python train.py --input="log_mel" --encoder_head_dim=32 --encoder_drop_path=0.05 --encoder_patch_size=[32, 4] --decoder_layers=8 --decoder_norm="layernorm" --decoder_bias="all" --init="kaiming_normal" --residual_init="scaled_by_depth" --max_precond_dim=1024 --adamw_lr_other_params=0.0026 --epochs=5.2
Rows from block 2 of the audio encoder, named by matrix and row number. Each number is 128 + 32 x the weight over its row's rms, rounded and kept within 0 to 255. All counts start at 0. Numbers have three digits each. After the name is the row's rms in percent of the matrix's.
# proj: attention output (encoder.blocks.2.attn.proj.weight, 256x256), inputs 86-171
proj.31 099:083129093098154093153123112128103185102112174151135145151109136132126111062074167149117108128092090139161125129153091136086060110163179146209142192082095099141088080143084170160101158089122125138182165192141152140144132144136127091184136155099149109112153185
proj.32 103:157157162143117111061169138094109154183109081123116116135129183139069133097072141149182046174138141171094127103081118114126096128164154184119102106153175125103221110180112121146110102158097124072137118163119137181183112093154121097050194118171130096174151069
proj.33 092:105115136090139085197100060170143097084128128192141149123015148132119100130107103133158129137114106217126124160112125109158135070115144158052114150095103197100114184080152096116197196097155130154110186090148103141118116106133190165169139113118117128118054073
proj.34 107:159126142069152116066099140060127147160116196143090161131124073119106170082149070082101095125104169126089175159152194077102094095174149120095137096166174186111127086136142112215107126096109153143170136161130111120063180152152101151127159127128077101109114114
proj.35 099:119172151108145104124090138137173160100101136070111150162168012160096121214146156189133072080123110172115097126184098124114117108114121156094102092109113129112120186151117148137144146147136154127094089116131130108143134058097118107163116091143099143185121148
proj.36 098:153140095154064185116117125149111103110119101108206115117220118119129132123122070139138123100155138098128090127131104145111123070124115147148121170133156115114077120051073154101028117201121084116122147121129097069117163111141163116103047192140187133143126155
proj.37 104:077090124176122068095094131124128202087107128081134141095125166165143143156128107093150142073131152114148098149220120123115093143107121136125131138105115115157147139172178126116079151112104129084126116130115103168058144147066186161159157105136118146181118145
proj.38 101:077065138111155113090170116178110162155112141195094149146143150149132119185089135117107098159100148051154142110142104202121079143095148075149124074201092154129168146169127086108132130143125083125137135097120122132138086098157122128167115111094115104075149173
proj.39 098:108111146147096105129105118143170121169110123152106147107164090119069138121152133120096072175094149114140158178114109114117157102138136116113112170125097095144058143180176089096191124147117122130078122076114119117162096067172138116135078065135172143168129108
proj.40 104:116161092098126181135140162159133131132148100163127165143118096153109111077113129112146136135104086095108120100078141176147090067133153071169136137061205085165119162135155115084173099115161108135081125137131137194103144137106077192114160163125133132090145114
proj.41 104:121148088109092084125066212087129166085117081071125133136077188138145084144172122090132140081184127109167096142112132199096124109078088123134141076145113161138150126095096090068105124149136152149152202137184094159069160105112152139109077138097179116172118123
proj.42 098:110168154135126140108101110107096089091111070061130164128163161130188150182106071118110189110143190153158094104140184147111193136121112099155151165117163134110102197153131131125114210131088150104148092127090135142135141112172122146099149082128097155094100106
proj.43 096:184139148128102129140100145134107164139122146064122106159183074146159122099145087142124101146128162097093106142204085094168131115119099062139125082130073103074074124113169080120147125138199126143078130127159122164151148126155160164146135181141119119113139124
proj.44 102:168093104187161113121164152108209076132119109181121110110111128091159116167150134155141156152142191124132139108128114151089160181147117158073167110121120144141098096081107126154143102165148118110184108159129105075082129152150117143147150184148151168081105107
proj.45 107:129113114093124117140128052137091135129128149181092154169132184166144111090094132034112107087138105178149139057127143154120125084179097158206089087189152152186132121132111085161072088131134143151180117130078153170089134153105122132130154122185135174096151110
proj.46 110:112160098110102192217127120190154132147144102085136103100091122139101140187106093149161085142139154121144081119142079077137166185130107126108177154129071080075159131155147167049128150125105143112070152086133169087188078145112096127134042129129201192159123108
proj.47 098:163188137144172157190153028134113146123103174156112128133148109139148166138110164143106097119186176166084105154142098130127095137089142057148107150091099109184113176072123068106090102085144156127029134121066160138153135129154081093145064180155141116145153094
proj.48 097:130112095136142149078118107072151134125073128108177094086131150153117119103156128138031103117175153098128065101156092081064101166159162083102113004145151174132086098138057155145134111131067113084143109192116133133150126091128124114162070133103184099115159124
proj.49 096:179116081135089143192093098101122130105176192131155144141153103092127144128141097164205132143058072124178072085140132133099127143107129080150163162152145168137088117130129148111110061106144126116172112104135089177164150217147106093154116119144155134121143054
proj.50 101:087066066126104126117183089140156129107129231142115096133125113077121063150162103162113142108132071099084161095173069149088078129148176181086097119146143146100163094111127140144162186181116115100160163171137116080134181113120112157139132140142121133167104113
proj.51 104:090121163100106071131170159074103155157098145072181136096117153138107153166126159172096134181123130164095083172107123170110108142138205197136091136060060165169117162184184123178146101199120115094106156149170111075193184086140118097183138177082122080178108126
proj.52 105:116068169212082113151117177145103096172168107190146145103127065138128104120053098100061086119155111140150124121157053138118115149073097174117171112122138172161079103144096065155117097107079189126132089116092126083108139156183163152140169111112181131132107132
proj.53 105:128142122090164075086125132081073092124169147093127156139118176108087135137086176073190115188173149178131126147157187116135105105166118115148128172101074154117146182112157145067202152154077122110092131114082085134119155069125127141123115118158183125112117086
proj.54 096:123100130174133125158110101144116171138131172079127191119077097104127080153157117148122141040174128143107133143085175146126129138121101050082105133154186122066122143157081116143015218144111140190104072093163179143163150101128150192120109059164133163141141055
proj.55 088:121128145091112157100116131101087124102180067117130218113067086158083129078087141147129141179182171155119115156112103111168161129126082175098075096155147114125213133160129095088140126117196066161143158095088160108141167171146126141146158105090062142114126170
proj.56 096:099129172120116161130130167094118175162139154147129099088124087126208147089108182125154127113173128082112112110133110125120088235071067161103069131176105191147079170119134112071187083113144052105088143126132088184149172110111080115103088210127166122145092163
proj.57 102:157164105098142167141085148102128119090081069110103109120177159063087145140110106077079110115045126087093140122241048140076082109148139108132149145077088137160092095155151070126190132202132099099114141133174120135134165123056146129146109067125097175116168142
proj.58 102:111125160070155117129168105145108138150093068102179067184137166137076121153116141077116147124170118150038089174117112143138086142137186123097105088100110187135143159145142109179086184221153142077118165144150149186099154144175139157122146131132095080162077192
proj.59 104:152151147075152149087177184076147126133117142175183137128131157104113081118138097142157153111142121107128150160140139142127105115091064125129153115111107146134092172131128087094182172066111175128153124138114105118128115128158175115155126137118102170158159130
proj.60 102:114167106105070155114124114119117105217151141205101106092143097148148144103095077099093163185202147152141088154115141099142140092116121145102164144153162115115174188115161073085166126098150113118089084127106090116189131137163155173103126107120119151096114085
proj.61 118:110124110149147123172154073148101132144098166116140121136117129142103154157154177171143113118202122151092141137112179092121140189177147082104152192130150122126145084140129162161148138174094133145119061116184130158075099086125096160114083129145117074099113105
proj.62 107:118123090133168155134077126128141164138127100176097154076117166129134148118168124126065118150203066138134174140139160130075096128132122196192116106104092098193138181110180135186092155143125125082130137150120138137081129116131172119104105122137141148147139099
proj.63 099:113137107089189134110035166106125169097135155153157090135095123042143140141159137161155173173112122092101116096113148055115147080093176119119151144116136150126174127152110190178140124148088164177138144094139121128076159107112204206129167110126122136143101192
proj.64 095:130122062120154114142133111135121156183060170165136078114181124102142202122049177129124102138078108165127127126091134117157146128066176134094035143159185146155079153097145102144158164104100181117127113102147149145102151110135168159098100148144093114126129127
proj.65 094:165105138142164145130153082141142056118171110152096128125094139155122084135123106149131176123071100126172140111109151110110210071145168146180114133154174192172089162103111124133097117095092144129197130163046126099119180150157169138157181149118117084118110121
proj.66 104:154118139099095093202124144185146145154138130087120114096116120089145127117077139196129131095139145125138092081095078085093110167138090146140172169105083122104139028100090128086085115112100086174113105142137114111156126082130111161115111060131114188120108124
proj.67 101:112156121080085180140131111112094189088185136113123081101102162093122075150162057132133145152158072119116117134168170137110109077187130109178175158117129143068112100143090211121103132127087098117150091143127119141178155113144102146099121139082159174170081060
proj.68 098:128135115109142111181176129120106171153148180066140092129190127091129110107139142144104124139073132137121092160143171071128094107146134116096120130119130122127112151092184098174122155213110155131140111133143112125107149134079101136158112145152135124162125062
proj.69 098:147062139062156146146162112109110127149144201087116134141098093104136198138114122135123113158163145157097132077157146120092143181201123127105115171144176077092127187170117121083143147106130153116055107073137151123133096054133110093146164072198139145142167091
proj.70 111:148145151115176138131075175095073135143137126113105160139123096130117198120078170141135089135166145147087097124142091106146141113129134097101122115132102205127148167117117138137136119111147084110216087140124132123108150160165146166159168140156130149108124108
proj.71 099:125103105138143081111132060107143114148141111128139124103098141127142144081128127119115112174149132171156146083131153148182069153138149135162144136089110151085160093148085152145080169139089143115123063165147172176162112078148069152162090159153161064162149114
proj.72 110:126146111089142123098166135121107148050137122170093112103100109123116105125145129111078129144144135109126174135168147149120059119145165141123146125113128147141186140125103117160130088156109086100135187174139155142124172200111111092117145149124126133071124108
proj.73 109:098170108086146125148136151073090156156132149173101145108105100133099211148093090142131101145133083142133185127122137088089131138142124171152147114187110103128107102140179133184129103141104136106123150091142068165139174106141124173080080164063164117095093099
proj.74 095:135140176078093068058127073117101097122101053137147080092173104122123114123187097214121133135120064125135127152108142109145119067095110119123087157124188146113108094134091104133110104150157158130105158149137104127106164164094138145138125129151099101087151181
proj.75 108:115170146153098135071135142128102109121121083124169115144158177101145075060157096127114113119063122101134097096174076097123134162101195119184136147114099176161097153118146106178075082145131104108105139133176130102155120151144175145085129140084178093110124114
proj.76 103:151174117156148161067148111119099110173103072162170124088153174093092059080128097102110140131147126110132076144058064132149138054099045109119123165155134129105150142129151088092083166173114124140107139129094113130211073106061183137093109142126191115122115121
proj.77 099:136098116132110028116080141109116142131193071152050151168159239240139102103169086080101127094127188134184142126126125166098156101144104129169117123094124133149072154098138143125110100090144119099134160085096080067136155102151151121149109063130127113113118154
proj.78 103:137161178151136131174144146113119083110147167192156104133154191106145142100132137119148144128137129118180155123106073183142118060167192162138105150053165159171159135125120174137092123116160142145126099145075198139158174117158095180111135176172115116147147065
proj.79 093:107104110137100084151137143074099176084120155154082160151111120101119076143149173165155156127128142129093079134134115173108107205171131108124102063123154103140087166115137144085202184140110127093221151066126148159173170123167126070131193098138106169151127109
proj.80 107:128170155176106097093115104110113158119085106093114157102113135138127173190110109127143106172179139138177120131080179104173130134086126126124092165101089149063081089127128092105171123116177117165091157087214155137122173122117101108115099131126069165158101126
proj.81 097:099180113128175147189153155055109132113138094110152141174159143141120098162128103110088107132138171142141104160152149094154111174176124097129072173120146126097101190119112117137094151172140205132248097133156142172100164099181151067143146164113117111133125078
proj.82 114:134087136137124172138101116130139100104097162145062144134113063117122155073071164133207151160145129079127133135095133121170143128084151109122098155064088147089105113163156080067169093088153174171103113116165099089122149161102120104148130123093101123127142149
proj.83 104:142105016100134180155101074136146191134140120152113107128080163130155183152135171145175086180114173097106115138158139191138116094181143112126078152125129102139164110168158120165152187133119106138151098147152137165134205132156143096094154121178164151171117077
proj.84 095:100148125093126165152126094111115133060156070133103139123151124155115107178102205164075108120135153157119133120151207124112112127148120187142132121192105102155136131107204067178062121160106135127146133164126094164123159170091128089101100149141168171102175176
proj.85 097:176091154153165149151130097175107106168148155152182136118134126127135161092135140144048167096131129158129149082133131149102191114105125103085140111166160125147060160077121119175149152134087152140111097155132147104135151093103087090117193107154103155082097144
proj.86 097:136172138154146155102095168088118083170115078147181088073171102169110173146113121194129074133108109111083129166138150129122114135162149170085101116105117098129121173133175101092151074126192100123060131126118177068127148085086131115152184058200092176128116112
proj.87 098:124093159142146146081126107141089116165131164152159116144150143080117132108081121095149143140140118101111122105125131122157140143115070160091118102157086093189116180076192130116163046125111102106203157149098117091047112162144169093147188154107127155123175181
proj.88 098:126125164144178088129107123132112137167089103097164121140088097172127168158101158128122132141133145142180106142113177135083118148108153146146102157126074047116134076148204136078209143146073130092115118096126164131185134086088115119060127130100116067173115120
proj.89 101:149125113130145100163109105092155141162111151179167155126100146136104153090137106172140107193076163138113162124090171076157126097063120153165123154098071116112134153168164082151169188105125159170111122137137123132152132117109122150178189066125076197143086109
proj.90 101:137136116146156122110088134104110082126152119076107146144200103090074102116129108123112134158148081145119161174131146141154148088234145160069118148127078125142173157058187165134110140193104094059105159146100154109151092101163127057164083121147131131114162099
proj.91 098:141105112113136180115116083120117127169106114091067077123184078113097158139067162150104095134187133140109161134133130051160133135091174079165139144097099133120132124043130146140108080078086124163088142165136121040091100143150149123144150113097135160134121094
proj.92 101:100155118080143179086102113058099127108111108108180157111149143132134149157132103190163137098118128103183083098133144069070172149114085112152126137151094128120062127099119087096168095116185136110088108114129126146100113173075165152152174089122124153133114157
proj.93 104:117111110103083154124130145148140141123133151162135101093085144107137125115155074081140142082126032146136176118145094129114119158144158046192084092087159090145103106164129089104038122102100146175142103139113155158147149136100165120146143148079164164107178183
proj.94 106:091152093126150081174129159105145153143079112161147098149123117141103163134115109045147105123100119165116114129134143152127102158151105082163085100132107080120138114166153133137143123182120071148071145090124112166166076059126118083114143104131153105153187091
proj.95 100:140083148129143127115170132132121137093135130173105125110109136137218107147076141134169191137131134135171150124059110145140120146109136126119151137199078114121162109153152126092082124131077129143155137099091177162198115165162118114139152109087119089061093159
proj.96 096:132138109109177128140158106090089162116156120092166093103139188153112162051179057098078192064122142183164101134174111165183108170156118123120165064154142146104162103188100136170117075089045100163193105111128098109087152128137100140094160113114137157131141118
proj.97 107:052093186162065127136118115110142114139101133156077114189170101114170099100133106131161143102136058079138124154116089087134142135137147123137143137179147096158101128085112155104082113136161112057156113133128156151155080170132148135076150134110106097118113162
proj.98 097:077153072158122156162081113115112035102115110180128117077186124165129147143118111068076127063181128096112084168134179146178187185178150109106139101123140133096116103166100109108158105153111089144096117106122091113124138076118166100111137123120164166114116119
proj.99 092:121131099125152143161158073126149112159151190165119058106117150173137065114146181173147160080103138165140172083076150082208114098126153094064108140173071137131133136175122123120176101089130089109102103142110217145106183180088092145129148116121142121097122168
proj.100 103:178132172142134113129126086133130113165130109124137091099113121144149190043124137183189095138111209139120120101117138099149192060068118113134137151078114116109149150157168104121150164125163136135113139091119160145120185148137109133076128061176129136146139105
proj.101 102:140088135164091072176126145156101156037115065105117064097115138152084098144073101114139129148141082122125102136099116185130084126127111141150108105193146167158143193151147141135125134054157120166155132053094156186122095122093129140117122155123137079143123039
proj.102 097:210108101078176167135140098073123121153100087103101101131127124167118188129040129120123124115152123118131095140117151135126094137104101173085095154150149169089151153172138128071123135113206140133119114139120140136112161141161047145163152128148078128173123143
proj.103 119:120113155142151134120143139062125144154139071148150094168212103091172145088162113164119135149061153063075135125179053075102098147149140101130147122148137127137143111140090083140118114155136105114136137139114120112144159171129172079153167152106153064114135114
proj.104 106:109140120110144088124149118083161183162090133093095125169121015099142223129169165176145131105144128122080100116157149069115154162130114144085125084161140156086132067129086104136135159162077088172192122084153066142121184185054167143164139138138085135141114082
proj.105 094:144179139124155154093170136038156136166079188148131128114156148122131150050162114181083087207137155143111134122170107124181167131091033121114107122148110143157164155099208090126118090061141149178087166138165103119076082130161131147141165167088090166183145115
proj.106 101:155113120098111201121160081142124004102149138134147115097112113162169141157075150134105174141114104083121134135141154141148116088112114055114162083126175162100157153085113098109108140109119164180130097115117192184119125115163059149111085137096092148113128116
proj.107 094:161139122210101191092122144176143106119144140151143080090142152159119110177094173076117144110188134134139088174147122185126151155092113070116086154214165107119104107211116119127177113097113143059162089115105157183144057099116113117130107135098126091122147151
proj.108 105:146126120137120141123137127137108095074135090196130113161139190151088153079064106042126126129138109127222122113059097125114116118118093145101164137122099157055094063095096184159122111089082131167150080101114133081187104149150145141176117123159121147154149134
proj.109 102:169164107150112129112099128133116208122109091109172090129127104122153166109170088150129126119159128138139127100127088131115071085098113175112086074112140144165108138169129116131105147140136185114108206109166108154093033143134130156132169141170127165067129116
proj.110 095:110132105139151174144159122111156122095135070072129125082135177152141099173151125136040180107154122155119093116155077190145159066148161090129077145160161083175159118148114188157120169099147184153146130109147150156173117132116173134081091116119168096094147180
proj.111 104:116164094156145118150074099174165134121114117114133146148106072143145096162140206202146173135173081084116157087106138190089155140095169141119123140125108174126110103134146089146132158091126151126141123168159118166128160104124140118121152172104138179194086169
proj.112 100:072122146127122091164204140147047190151145123124151146149095161144134144137148109101072139162129147154120105138135125155092079092152114149124098166144090138137075100173160143154147167181145163114127182130134064121141161122146123140091059064147119141074170155
proj.113 104:104147162174114099119185147167139176127084103118075118150131143160122152158108148157188114148178101137090137116167085121124110159123070086160122107117142122106085137171087151065154155088144153095104155111132135144113123127091127074133195149135123138172167134
proj.114 102:114100137114087186130118111116082121117112166110183103148144084090189130120094172136146149043104141064076141119141135087071121160109130100132167086124103194119058073099086076137213162060170096157182142091129122096131089164127094108137149144118093147095080153
proj.115 105:114151117166088159090134108089158108151179159177116113151136124111102156124143082138146079142105130134161110087111157107123153186143106105119158155119094137098157162157119176094114105075110106157086071096118125111163049080163142123101139139137100156103095129
proj.116 108:091116130115092105175136093145103092162137104103122117162149109115150154105152100193076134147116206138158077147100075087085119164019090131117101158117085107128076121113116110067144130122141116092095149137128100108204154184159072139129137098156112119150107133
proj.117 098:171108095158102140156167111115125153145152152123126122096103082097142141076172153123135143107164081072154146143154123152146153199103144159067150108118148113141133115139093055125097173149111190132149143169174139174118088103157135185137097151150103146182123159
proj.118 088:099163155111144129115131107081154100131153125114119190098149128139153115124173159138172132121108143130102160129160083140125129079008106097134177192169137120071132097107111116108126142100118137145076112124120102056108134141111104198089197072172123091133110187
proj.119 100:108082114148153149141105102189138155158129103094174087133187116128144099160112124127180162097140099172110113158145105177117145043110131109115168094148158098123158088126106175151108068148080124154149091198119107089071171138197132166151116133112128069134132112
proj.120 093:126155123117164101135107175108113123133125118060139154086113124125169169211100107180124127132158091174109093109147117085102089195161088100172134147109146091136172054176122144145140135154111157109091148134208121155107169088088081160110058112129119168116157063
proj.121 093:130099151130110157201114076084070145158138128147116140120177112132104181107125122134101138105117178137092104149161085114110088060121172190087142131107136192192128119104098137167101169120132132116144154141133125032056128141094089100129074108113141114106113182
proj.122 095:098077170146106091143089152091159147168113182115158164151052083141148172090166189145128145102162176115130137124095124080087132161107176203090116124144168153132118132152069130153133216149120128128210112179158136100102157136170160121133133112152076125140104145
proj.123 098:106138175149085150114144094127100135155114096119180146145118146117149133112093103119157147135104155118111177152128141128125091179161117159120153114149108121105126083171185126135114124110189122125065128103177164161107082135126074122089069138141095100175114119
proj.124 100:151097131152105130158100167114186171099173108141139130165147132118112108154142169145083159049108155064117115152187113132173141145094110158119061046105123167142112093109188093183087121137091154160098108168087099100123142112152165171103113162124121150079097139
proj.125 099:161146117132134099159114104110127161092143102077088136134152088141137200109138136125125144136085122091128141135156115132178115187123137063070100091138178119101126084154090092095149075077142116069139073145146175099086161174092079137082071129113131134145157156
proj.126 096:092115183188141098128103157130190113113107150205159128112074063136148132067140162127096167132106089122139128134090074119195132130140134163102101074097110105167094123090106151115227083106118114122103152107110178137112153129103078174126128156089164101116120179
proj.127 108:168119097152126142169097107149100151116136157160093118153097158168113115122123160181089095172087128158097038120086137137128103092140177158139130101114081221141050190094088113183123113121143086105181149130125139151076138123114145180144111177142106126121103147
proj.128 089:115159121118189147150117138126137142075186158109110165145133110070172081087134176059144116103086095098198139080114113145106157138093153039151143195144153059135086157156144113079111112142147163138101111165148111204186136113087126081113133219100150129106161154
proj.129 100:149120108108151104137119078086102164104114190166100178133085096156124136199131171114111130087130132185143107113200117140096097105139140141136116100116139209105151153132090092109135092107115180113134135083135191089171104105061102102115093091161126157131162114
proj.130 097:170140129150151094108116113104166111113120083112133070143124122183074104153144073138116092080136154145159152162114117113159171125116144106119141146084139124167127151088117153131071093148120086089114112135156141145115158106183151135149117111114095095128105164
proj.131 101:122103075135094116108115130172111139123110092127184081141124116138089151122146084136125171094114110093152116114133038096060132159089131091123095133212197168138095144118131111159024131164164166162172164135134106107110127113169097116122126167116109113162115149
proj.132 102:147153101183092111112066126152122124137073114110147152163167180069122163096113158160125116119090154123178144130171138110095087162159160150180188166048097070111127072124109116120158159121123143121072109184153128123170143104148081123124141165120090143095148132
proj.133 097:157132154180129220157102161153127045148092099108132108120178152126065131189079193136144114119137195108175150140146149103093154155114093089103084144100179101125118190127174105132114120158145144090048124147127151154108074199194121144062174159132093090151144213
proj.134 106:114109136170081124132081119152157163141177155131126111120113186155146170150215071139113153125109170162125152107163136114103090119118153182146153108151141115149145106127148135152074170167091122158162118187129051145075065087068183128098058141116133077153134138
proj.135 107:098170124166130147091106120086151128116143129121053120119132119159101136113053121101131115108084137116129124126107067150167143097067089126161155140107129119145104164172102142115116134117154138147099144113128146166104125133113087095109112193121100080139145145
proj.136 092:135124121129174130095150109116121105072119045055175123116142155136074101112173038123056130096131157180134111154177060085165181131111096138093114097145129087140147153147149174150181146130125094101134113151109117139131145118177151202126173115118127095129087156
proj.137 089:123157114115164144135097162114148155172157129080103126106111126127146199127080144145113099151145108164109125110158159071116126076156101145137089173116175140150119149104122111110105164093146144131145183080089126198088108154155154083156185083119181112135136104
proj.138 100:132125113134128091125134137189130121109141191159109087109112124162157191170131141173153118148095136109110183144153191142164105157136130134060152138090102127135160157089200123147130113109095179058094137118166180163094134143152090113160110129108166101117092159
proj.139 099:117148151129099213142146118113151169153154131103096140127164147105123164135141144189111101175159197102124121063112116108128155069132104157171171141132106125140103141153169133156104047108163118103154138084107141102146098123105101058151219082080114115146140146
proj.140 103:144134114132103132174126101149139136158091139134161128126177179164100121046088104096083147194153189131146124088155121171203142094204174165091144123095085120146163123111102139120131104122109117104182123231121157095095168153099148151189122092124147121101119152
proj.141 094:151102177103180096143130101070086132175078145112141097096137135131117158128135123199115137129096171129133088144149133103127152168104172193108124090172109179130123152132150138072098174133079136113176153094099181138176075047188084167220121146090084135123100106
proj.142 102:144106158120074123143124077161141133099118170184079111206119114126154119120135147077145167131128176118126116110153115141107070132131130130144165152156074153177178143148155143135097145082076151110123139170150136125083151145094105169121140107135132059116144146
proj.143 096:155135106131101141118097160115113162117132178136126110208089120153142145142143069132107116174111160192089050129174121089091105099140157146143131134063142156138170190099154122109141156152129058092126161118150131192125142083099173096099152133173157153158121121
proj.144 102:097161150072140133140133101104174146102099155113109088160088080143162193129080122148152145165131130104094087126081056110145117133113143121145095066062096175132142147102155144051210124113160097122070145101131180035047105124101126113095107114173108123109123135
proj.145 098:150157095105111105103135172085107124129106143053173123136064184068190075117095131124170170080073144114094134145129163156139078096159122150121150143142145118154077118117116140127131172109060123162153165094141102112111088117121197191140160143105143111123169174
proj.146 100:071094161114128059117117130095188141161056119112166087112129156085125134134156121121089148116112104070102188134126120137109098076160191164157113159117088147117132126130168134147160128177114125086145109128122143142155127145121130180143098166114136121131140117
proj.147 091:176149167123150144080193170149155165139146119169084131100173101045071097140066160134128161119110110114111173145108106128151081090150132151125069146167161151121115039129057084146134181152107118129127146078142129156131107107136048125146118112152112151129131108
proj.148 105:132110120108108199187188105136192136116129103127138165132167129083157131092142140135145155115113150155136179096162122087111105149172117140082168114129103077129171113098120125091172179139124147176060164141120153056132120101216018073175179095183061091141122123
proj.149 106:169152157119165102133093131085155149143126067117145102136119125106139106066102090085115135142093160128146069149099068074133103129102087137111191127123115168172059127161193082172141122108170130083090102147152168087122118164133111147187097133072163092171095135
proj.150 095:139084138067124093076164137167118095125108163097145142092111173156193163162130192147096125144149100156069109114147121093120124182153148150234107110120136028136179115189146151190179098132095099141162118136141163148116132123169139162118119098111105170084095086
proj.151 095:109101133144148111143145109118116101097141126105172166144157180189083157144184120132103089133141151198165079093120182146093133163154179138133094109114150140130110132184111126175131212131079091106138094130155063139156176133125150192130094155152146091153149134
proj.152 104:109138162162155143134108090130137162117130132138144134143085148168145064114169136100125166115081146131156107153143105151154154095126188114148141140059091121112098172093147097144148124139138161146043137139148114105131171079087183075066136100105191158209123147
proj.153 106:136142139146140164159165100116114160142141150161158116094218125077151184058148197162140124136094127070111192141129049113150082118137155087104167060106167164131127124077103115181139134141100093080159087169177135160112111114108132126153126138130084070114094155
proj.154 092:150140123135133161150131191098137109114110115090121148117170178130073079093160107091119139130156193156121146151138124154173085043172148142174153179113097063203099085123174139174132173148106108131072129130144068127198110058130089115140171119081093045191109072
proj.155 102:172135190152115157139116138157114174153110117126095116119099149114095176040085110122108114130144129159088101178089072147113082148160154083136151132124186122124149055169141125206076185117122108119110076139115131087067144120119108130135103141161148129120130100
proj.156 105:129125141122084128166126066096098142155148115134100128153175145162106143139131078032115137142220106119204170098094187136178107091103113146080143153145146164102149163120054139087101150100179163137135116167075199155141051119124090089151126117154113115109146142
proj.157 103:140088209141099139082171167111163147183173134109161090187132145159116086100156061159080153071136112143110144141180073163149125102101100096133098135093127106117118199080189047115117052132156173162063127112140112121122105110140138125064162165128123126105100130
proj.158 102:107115164117155116105172162135155126127104198146155142062108164116131087108141148116112173088090137139088177140118097136109146108159104179153077088092125106122126151147121161204127169199132147128113144136148137159162102046157125186111116105143060161119164201
proj.159 095:158072151117148138085107126110168112143114145153103111126197190111101098123111076153141096109169083106145206122060105097155169121118130141107093136089198126128128128112120109078117162169104097155163132152127102122135134139085147106173158159131114110097180175
proj.160 103:108135100216122168131135149137135119083131146172195126147129084098118120121152129097213162078087031107108157193106118133173143101121149139101132101157152187121156148087134135113097107109142076172101105167102153116088113108093131132138126080154140110143154125
proj.161 096:121110151123137188056137149101178144132136141120180130127123148096130120137110162082094091119152193112077099164200191104102092082108128127104121145107053109163082177192134103130114113067176085168121165171131143102117112187158101151121097138137122099096130151
proj.162 093:144174181180140059118149121114106169124106133130121123094089143176115090092142152103118112060164156076044166113164115127155089131066109161172135142062079078156067089106168109129145158163130144072064171130189165091101106179123125146142089174137078091151117181
proj.163 105:206080082075142103091108175101172140098122148100136103165156139083082100086180115105135154089108138083140147152130122101106090064119144135146098079148193109129110123105085113189124075139104177121122158153109134113165171157186186156113138153145109120141126072
proj.164 094:132160166131122048108115159114176119146121129159134164088151131110111123128165129147137096155149137106126157115124161123150084130151115123163145158133076099072159089079166078085067130189087108117098146082146149166166104143165123194137088166137179107146119123
proj.165 098:144146172121109147089166127154087120150145129204120107086051067115135066109055091124163126181115136131145144195092101117178188102086169142140147109133093128093115132136153121095080117167079067092073165139113100080146146124077154107148140106111147139141120152
proj.166 099:141167102148179140108161103179092116137124132176109096088149190152105102146131150085172103131120087139193189142119095195168109154131135132147117138114145131164115113162151071083207124168118109073116123122166228110125125129154140158067123130153162138140107132
proj.167 103:129095091084169138153130106111111112052113130201105108147154102161085135093082142134140122122075089081122151104165095105138128151155193111170127105131121169189141106174074127169098181146129058147221098137136161126135194115033139113127099126147129104097156092
proj.168 095:189125128159159113079141063110117154106141105059132137156156145133120134142142110132093113062145141156047161090168093124148156079116103135119039154127141106091170107148099128163048171112079112138122214123125105134098148150144114106115110084097128088131116133
proj.169 097:079150171122101121099091158060137109117174091110129131167103122160149104125075086099164110147141109077149124107113147107142179154154195126122158100110111059116183145122158162057124094115136112144138123159110063152118164137096098123134108155110163083103121099
proj.170 091:109165111138114136160135086113097059181085113131103131126127139134102139172077099150170104173114119109112175140116104088115170091167123152159116096105115162211096118127177093127107127096151112143085136133124106112120107129125098099138121109076213114102151115
proj.171 102:095067136115149149125113130094178118137185137130139114095066154143137099137151072110094129101087108140088153130178152141127175102078171137113111060122209142094071057095100111128130110105164186182161097175154083111046154166127099119115069152097145096112167126
proj.172 102:086075086130126146109133113080111079124076114140150184142132153160103155203126130104076108135149129173207120125136132128142144109084150102142140126162108127138142081117068172118091206144096114131136102123111149129139095101186097150122174123179097122135073195
proj.173 094:140135138167107091048113094164138112185109187130156133127147127081089111108086090104105149090134105146146140122148100110133132142124156146100095039117128182129092096156114099151162108023152182158154123124093111079033103110130151154162122047115096127103117169
proj.174 101:106109163137162146114151142125134128122135186124127120094170102114159083086192132172096178110130062136171142097091079112133179126176149099106123093073168135164164114053070155185154123091176161153181137176157193143098111095063092107118183122164058132107083152
proj.175 102:140136138191061152151144137201172117109113149151068138105096146112095147194188147153105144132184113137117105117129191108094113112170138107132113173133139099107209156146123136139143198205135156058102160129170164207134137105163146138126113146199137114148123165
proj.176 094:166100140146121122100092161102114083169122181165114071071079126152094215202146145145128079128175098134098145157146162135157160112173105081117134114106164133145136106162074058091178160116186174088140140136185176158071111103080084121080134144088134101151123121
proj.177 098:135144163190139085101121112101136144121164068108133135179179115153133120157165064117103115135077069104154140142132146096084085131120183114138140039147192184149166150137164144125106094165128081087200160138124102125099134091152169131137087169102118042221159095
proj.178 099:146119122167123103180145113110162145090142130075142138153133128090149164116141110128151091125081095109202152172089111136149112116134086159084138152135100100088085099147139153063058178133135103146105146104143071077115134116117086139132151069130130092087115119
proj.179 103:091094184165105164187140180107116169096120142151147154150118130046166154084124114131136110100078110124096115129146136104105114124145153102118135127136117118129116113146159145107096137087151108141091166082117115131101111123071160151140128129120126158159143117
proj.180 096:124101126156124137177156121154147071189140185175163167126070192156138168161127123178102171125149116131112115100152181127129152138094103174109146123065101137137129113127147084164131108129150154148111127120125192107054147129130114143121166099119102096099116148